Weights of a small model that answers yes/no questions on an image's attributes: batches of 64.
Rows from block 26 of the image encoder of a small model that answers yes/no questions on an image's attributes, named by matrix and row number. Each number is 500 + 40 x the weight over its row's rms, rounded and kept within 0 to 999. All counts start at 0. Numbers have three digits each.
After each channel's rows are labels from the 100 images, of 14976, where the channel reaches its highest value: "responds to" is what is common among them. Only what is clearly more common there than usual is listed. The data: analogue clock faces.
# conv1: bottleneck pointwise conv (encoder.blocks.29.conv1.weight, 128x304x1x1), inputs 228-303

conv1.127:396483453533546500456485479537569507538462494493537497550492563584524405461473577488525495502526512459490544509473457539449496537474463483431591515530478465425521477485474436519452581496480486466429463456442478444464534454503458
responds to: hour 5; minute hand past 5; minutes: 25 to 29

conv1.20:519530536491490460517556502521465514522503517463529485522531463471572402451519445477499536511503453493527553473527425411490480494472559512508537492509500479517539473515505443496531547510511546592486456472556431566490547466516551
responds to: dots

conv1.1:461558532482530434479500445521522607434463454438509471359572495533499475393491524529504554391566476442536510572546436472460482455531491511505418503456526421419416479543514497477539504535580611548474502509600481535458513465525542
responds to: hour 4; minute hand past 12; minutes: 0 to 4

conv1.25:482490535542455593524482422460515461551462571587487461468516555489526565449495497485496536501454397614516459542472556513544524473521483489478472461460476555509516441554530511474501536475535491488525506524520433494459492517447496
responds to: minute hand past 11; minutes: 55 to 59; hour 12; hour 1

conv1.71:495464533526458474474483450530412444456417440454524580458491502423549474562497513478525549469461452479496550540457484566506468507496532516499574555519536490540463508537548505504514516488447513468489516549502485514551578452509483
responds to: minute hand past 12; minutes: 0 to 4; hour 8; hour 2

conv1.61:459572466498482536524498506497531532528481518577511490512545454574492512428561524532418562464544515573463537498526519434495419519503446560499498511470497520485472497528551481515464493454501469537535489461506513480486541448510575
responds to: minute hand past 7; minutes: 35 to 39; hour 12; hour 11

conv1.112:472498541544518547495496486516452494487431476452503491499572514505521513444458404579489507542498491500537456487503382542523535579468514475517490467527522562535451479538496574510493520531505508530504479547421515492571463472489515
responds to: hour 5; hour 4; minute hand past 7; minutes: 35 to 39

conv1.103:569505473480485601477541543525541488514402500511453491559490462482489510492476499491481480541447521542491487529482547516544532498516502519429481505502485564515523453506486516453485559494457487494513544515486459555445567531509507
responds to: hour 12; minute hand past 10; minutes: 50 to 54; minute hand past 2

conv1.37:497614565508491492516461462541491451463518439498399491533494543507516486449482521527451521514510468540450458505513497475522531511534497461430541551488507517476509496523439552518482505457485474511442552514470463457489467469599551
responds to: minute hand past 12; dots; minutes: 0 to 4

conv1.21:505511491483469470508478508525414452499511501519466503458491553420519490545502565492524514551491548517493510502478483443477480545533502520528455560539492516498534512514512525476519555478531418442497552526459521471514486496531498
responds to: hour 9; dark face; minute hand past 12; minutes: 0 to 4

conv1.29:523515533474470529464544511503474465493510594509584536445487538490482447498452460415502479569537485531495453489473515492519483554460538527561483503538534429518507547473502554523515453519506512495547386461523588547521562522483480
responds to: hour 12; minute hand past 2; minutes: 10 to 14; minute hand past 1

conv1.49:461540476505527406547516478500491535528537464570568503474463546492549479523534493441473527540527565516509454523464507502448547524492604519505450540549523528430570463479457564569493539528618533456583527456503474504492458428573426
responds to: hour 1; second hand; minute hand past 5; minutes: 25 to 29

conv1.24:482406472567470559499418471437580429427480515541496501445506524463418536558513550534527565535509519499478562490432504503526495485497558501519511583503472479448480565546488518536475523498433498519461535493500484462532508492529489
responds to: minute hand past 8; minutes: 40 to 44; hour 5; minute hand past 9

conv1.6:537553453532496536527468520495543469515445495550502485555503508544493497448478452530476513466517479459475507504496482476575364496450470487503523534512444514513477443565472428448462561548457565546548540448522477501504572545547495
responds to: hour 5; minute hand past 9; minutes: 45 to 49; minute hand past 10

conv1.85:503533513464482509491420569447526482509484488498551564471445541487459495527472453470586499454522493505511511528576531540603460522466527503471540523575510531466458527571557491487473482451500463571500481532562472576491464455502526
responds to: minute hand past 8; minutes: 40 to 44; hour 10; hour 4

conv1.121:464450506483499486503558546484456502568535474473568513536488556524487534443474523548478509502612524471494491503517522473568517471499501506516527505497452472482543569466507466526517463447496568494477477543511480450480551498533474
responds to: minute hand past 3; minutes: 15 to 19; hour 9; hour 3

conv1.69:542514505462512501486571469487471480489570555499448508472509488383476540511503477519516493510517488433533603476510459545386483497488444543517416482465506469496464540481545466438519477549469491464511495544471515481540508553445539
responds to: hour 9; dots; minute hand past 8; minutes: 40 to 44

conv1.66:506407447483531522523525496509448474596574588516458484452501511429464529488489486472501459505492523449545485556487547498532498501487463472568433544529461444457488505480533427455531483515488464504569465513512503486463546504408502
responds to: hour 10; minute hand past 2; minutes: 10 to 14; minute hand past 3

conv1.48:502491511460444465469546430495515493512498432554475518552456506487500534460519482470579514446530447452523429518539416520525512492482521384450528410508435492473612436491479552578481446468493507517482522559487481528411480438478557
responds to: hour 2; minute hand past 4; minutes: 20 to 24; minute hand past 10

conv1.57:454547482459536566424543546477497487443562489514533541488454574469444475435538435485579464492542432499514546488420484529460554459499450497464502395543525494550491426471459518474498508515551503559509461520501520543523471472539497
responds to: hour 2; hour 3; minute hand past 5; minutes: 25 to 29

conv1.92:507500555471506464509493518447559445495482505483537473519514532557436496427527491506448517518532545511514498581517565489518420557494483460512449504474527480503507543503567493518500440540505559450485434488540547471458495480460451
responds to: numerals; dark face; minute hand past 9; minutes: 45 to 49

conv1.94:537544495470516514501545454518513523489523453418529450507511516480516493457459522446479522529517513456476439497468480469509438498478490500498590449512551467546532489558526465569468531455506585518447583486544450540486507484557596
responds to: minute hand past 8; minutes: 40 to 44; hour 11

conv1.91:534527475493526554562489458503538444428422502565397471540543525533518551512474539468552546534451463561499476518525517536529504471558481517489452535495498472446445431487488579528520476498474492499474520498475480477468531464509569
responds to: hour 12; minute hand past 11; minutes: 55 to 59

conv1.107:502451528516463533545554495482583455456540540518464454459534508547474482462413485475507474495504384519532519497525494557392540526493536511516491498473533484495467436568474564555454497491505470483448561509489519509477457494502451
responds to: dots; hour 12

conv1.41:450512507550500524506464475504521496518505420544491490472470504523524480517540555435509533488486467498449499436471397475448570507500501481534547481505438484549473583487498555415452475509434505463541506443476476454444490432495519
responds to: hour 8; minute hand past 7; minutes: 35 to 39; minute hand past 1

conv1.58:491565537472510532466589486523534491462589481499503437499574528540523433445468502528522551531559505484470515477528532553481500489505497508492482497552421479472614570464510454560465469542543548503435529579513506512460473461492512
responds to: minute hand past 3; minutes: 15 to 19; hour 5; hour 11

conv1.9:525454558560360432497541528450516508535530465455501509536493531474583500539500493441420522517530511432454527508473490516520467484477488480492480498519489415496510539462545529498552498500506539476475472449452506492517475512474477
responds to: hour 10; minute hand past 12; minutes: 0 to 4

conv1.111:516386513504503544563488452532541554487520450450575488496518440535467517519525558525471546444572534541498504423467437522520442460486559542511526465505496469458482495568460527572524437491499518525443497491454536550463581492532550
responds to: numerals; dark face; minute hand past 2; minutes: 10 to 14

conv1.62:534436471495532527510555523525509438556510485439483514520463526430498488498490491501546503460573492411549556512491481514441502460515437458542493512501474462444558471434523477473523476487432588522506510547536476503435515557467530
responds to: hour 10; minute hand past 2; minutes: 10 to 14; minute hand past 3

conv1.55:543457503542464530511503493490501503466470430436515545498523543504430468427541465548531436478546560547529521554529463447490455480512526512536479459568465524525418401557475504405509522469552442562440480554486469486500461542399501
responds to: hour 4; minute hand past 10; minutes: 50 to 54; minute hand past 5

conv1.83:486469514562538493451557576479484502473470475520512520530539543538546574549531519509473491483524500477475483480582518435465494569538489488543586516486476475503490482502472447478430508542447590543546569408454487546443479487472421
responds to: minute hand past 7; minutes: 35 to 39; hour 10; hour 9

conv1.28:461529470495543503553454490515517477523511498503523511449548468418496461519494512480515460534474477485474513550478521541488516458485495464477567501531420454583462530509516402533521529471548465461516607497511463482506538465441532
responds to: minute hand past 7; minutes: 35 to 39; hour 8; hour 1

conv1.65:517526490429420475550521447467490438519525502478505426397462469500514524424457450509470460498518504550570464559512503545475543486581490501491491471472481459535509458458527466434526541435566521455501508421543467462522463491439550
responds to: minute hand past 11; minutes: 55 to 59; hour 9

conv1.54:560547529499512562531496518516593489523577507512466491547480527481489478534444452451429522564471531553556493526529540570410446479528475551554470501546526468484533450448500585432506545518455543607484471496483484563522532482477496
responds to: hour 12; minute hand past 10; minutes: 50 to 54; minute hand past 11

conv1.23:480428495480449411503413378450501476501558479514562487518559527444567459475501555473553569533486491496511503433502437578453454468495454579466513517511439456503483505527470439475435584490535507447506507538440513490495499505564453
responds to: hour 8; minute hand past 12; minutes: 0 to 4; minute hand past 2

conv1.34:489454551520498550538515448508491476473527467511467413571543508504492505496544475503560482471553466523471513517472503504555519448503527518489538523506530506510512450525509564471567473537520475518487495498500499542484530470482528
responds to: hour 12; numerals

conv1.45:533520579560434506509483549483521524397451508527497541482523495516465506485508496532477491482463539508529511478462406570489512468519533438504508454479488422467436493553514526448478481502498529446503519542446463539479485451544538
responds to: hour 5; minute hand past 7; minutes: 35 to 39; minute hand past 9

conv1.80:439507490556530476485570575512506580543557469447555520534476524470516477541574480506449547481509547537493450424468494510424539466511429521520517513513526501447581535513523487554530516496498543542464558539504554537490576416540461
responds to: hour 10; minute hand past 3; minutes: 15 to 19; hour 11

conv1.88:507489514525508530555509463509497450501561546570500497506536496467449439514482454504556498568513504599582545515459477584535521474473563505543461479504484484547514459582579536515543506544516451475535449565523496491499506458452475
responds to: hour 12; hour 1; minute hand past 8; minutes: 40 to 44

conv1.17:529515521540515468441505486542427553526497433553527426458463502565469551530480511437498519474556478499539567492510446501552435517438467543494484483481512420445513499466538488535598477566503443510499486478501574460561500479466513
responds to: minute hand past 5; minutes: 25 to 29; hour 7

conv1.119:477506483490494453512508505472430517559478568452428485460504477485506499486524480519504508435539494425539500540541488559416597456491480478505535573518538445474545470489557528536568460510503526484556576487537544528483503473506496
responds to: dots; minute hand past 4; minutes: 20 to 24; minute hand past 5

conv1.95:489565506521516569425502475458537494475479509443509505471451461551454492495514453547571447486508501458574512540478551544564527546490544531523530440499480452463530513509535550530580483521532537550514505536475507515457515475448545
responds to: dots; hour 12; minute hand past 7; minutes: 35 to 39

conv1.109:548496477477501445496517527477493409527480549552530466501539510480439553559519514531500407497534548416482557526480477479435482511536482520530474510557478428420503505433534463568516507494524538578572533546491463588482529463487458
responds to: hour 10; minute hand past 4; minutes: 20 to 24; hour 9

conv1.14:483479491500517463473574475518525527477516563462476563463497433467531501477521486527532549495518477478581508492429478486456528402500488509521476429526585393521518431493515527512519526535502480500554500478539510497493460524453480
responds to: dots; hour 12; minute hand past 7; minutes: 35 to 39

conv1.40:475491460527477413541486515497487495530465542480472516489487473556467478588404544482525550568464469602496506553485491599490523510518441548476495552495545454450455506467492508497563540474528486561473463468499490447584470482501485
responds to: hour 1; minute hand past 1; minutes: 5 to 9

conv1.60:512545481516446536539459447486501503503497552532485523484509514499514507491523600488487547545458528488507464586514530507514497492503519476438527521543496529496524476591410500490467547435525502502468521536593400487499521458517495
responds to: numerals; minute hand past 6; minutes: 30 to 34

conv1.32:474484549527481490514541560459473475536537472535517491547529515545468494583557481463493573488506527477491465471512477502489489510517503504517571552505461493456505476472458502492510481500493577475482500453568553544514479508493481
responds to: hour 10; minute hand past 7; minutes: 35 to 39; minute hand past 6

conv1.75:465574464517464502479523472496492503477506377457537472453531480518480463436523499501510516451490457467439504576475489515561542508509506474452387453442529508513510490469484521503520440499500503497425514552501516544553513481469504
responds to: dots; hour 12; hour 11

conv1.120:492545533471479611535514533523606508504487561543543495489529486531509468526519440519443536487512463525520456545514507465499470538509455458472456493536499455485498477485588523444526536500474534482514468532466532525534554496538490
responds to: hour 12; minute hand past 11; minutes: 55 to 59

conv1.104:535476533532517420502532545480461541550519460514540547509511549535526458490551522487495459522517489468466513461491439489492496469503472569492473533485465443483410477535474520493560500491499530575508570529535489536478487525502505
responds to: hour 10; minute hand past 3; minutes: 15 to 19; minute hand past 5

conv1.59:502492469533505523448489441575504535474462531522526469447533558528445416460523466442520515489522478502492496471428491438561448471519474486551465476487522467578431428485469553430501469492509483456516477512496448442499554534482432
responds to: hour 1; hour 2; minute hand past 11; minutes: 55 to 59

conv1.63:532491520489571501451555477441471570471583447502546511551505524489490486405501506515477557481559506530527467443493505522535467538491520516573528510477484484475570513539496509460526546544525525496515483486419581430426536512505505
responds to: hour 4; minute hand past 10; minutes: 50 to 54; minute hand past 3

conv1.114:464498478490447480435501477529431498470509481521559492480510496514483444485524540523464509495507471489495451420544507490501579571519457460545530409506468440506459493456513505514508482539505482551489528498536446561529495503555453
responds to: hour 8; minute hand past 5; minutes: 25 to 29; minute hand past 12

conv1.118:477528477522548504454461482487537537463531518478496440513516504567538533463495506459503543462546445517458475442481479528533445499417556501494505491528525507508523542528484420493421505461439532486518504476499508520480461502546411
responds to: hour 5; minute hand past 7; minutes: 35 to 39

conv1.27:541559515439517539469444473475536519524498488543467493524525544571413523513542450567532501494510492577503394468529497501578456507490431454569425469523477461461473538454502433421535459534479564505459464477565457448437499519441572
responds to: minute hand past 5; minutes: 25 to 29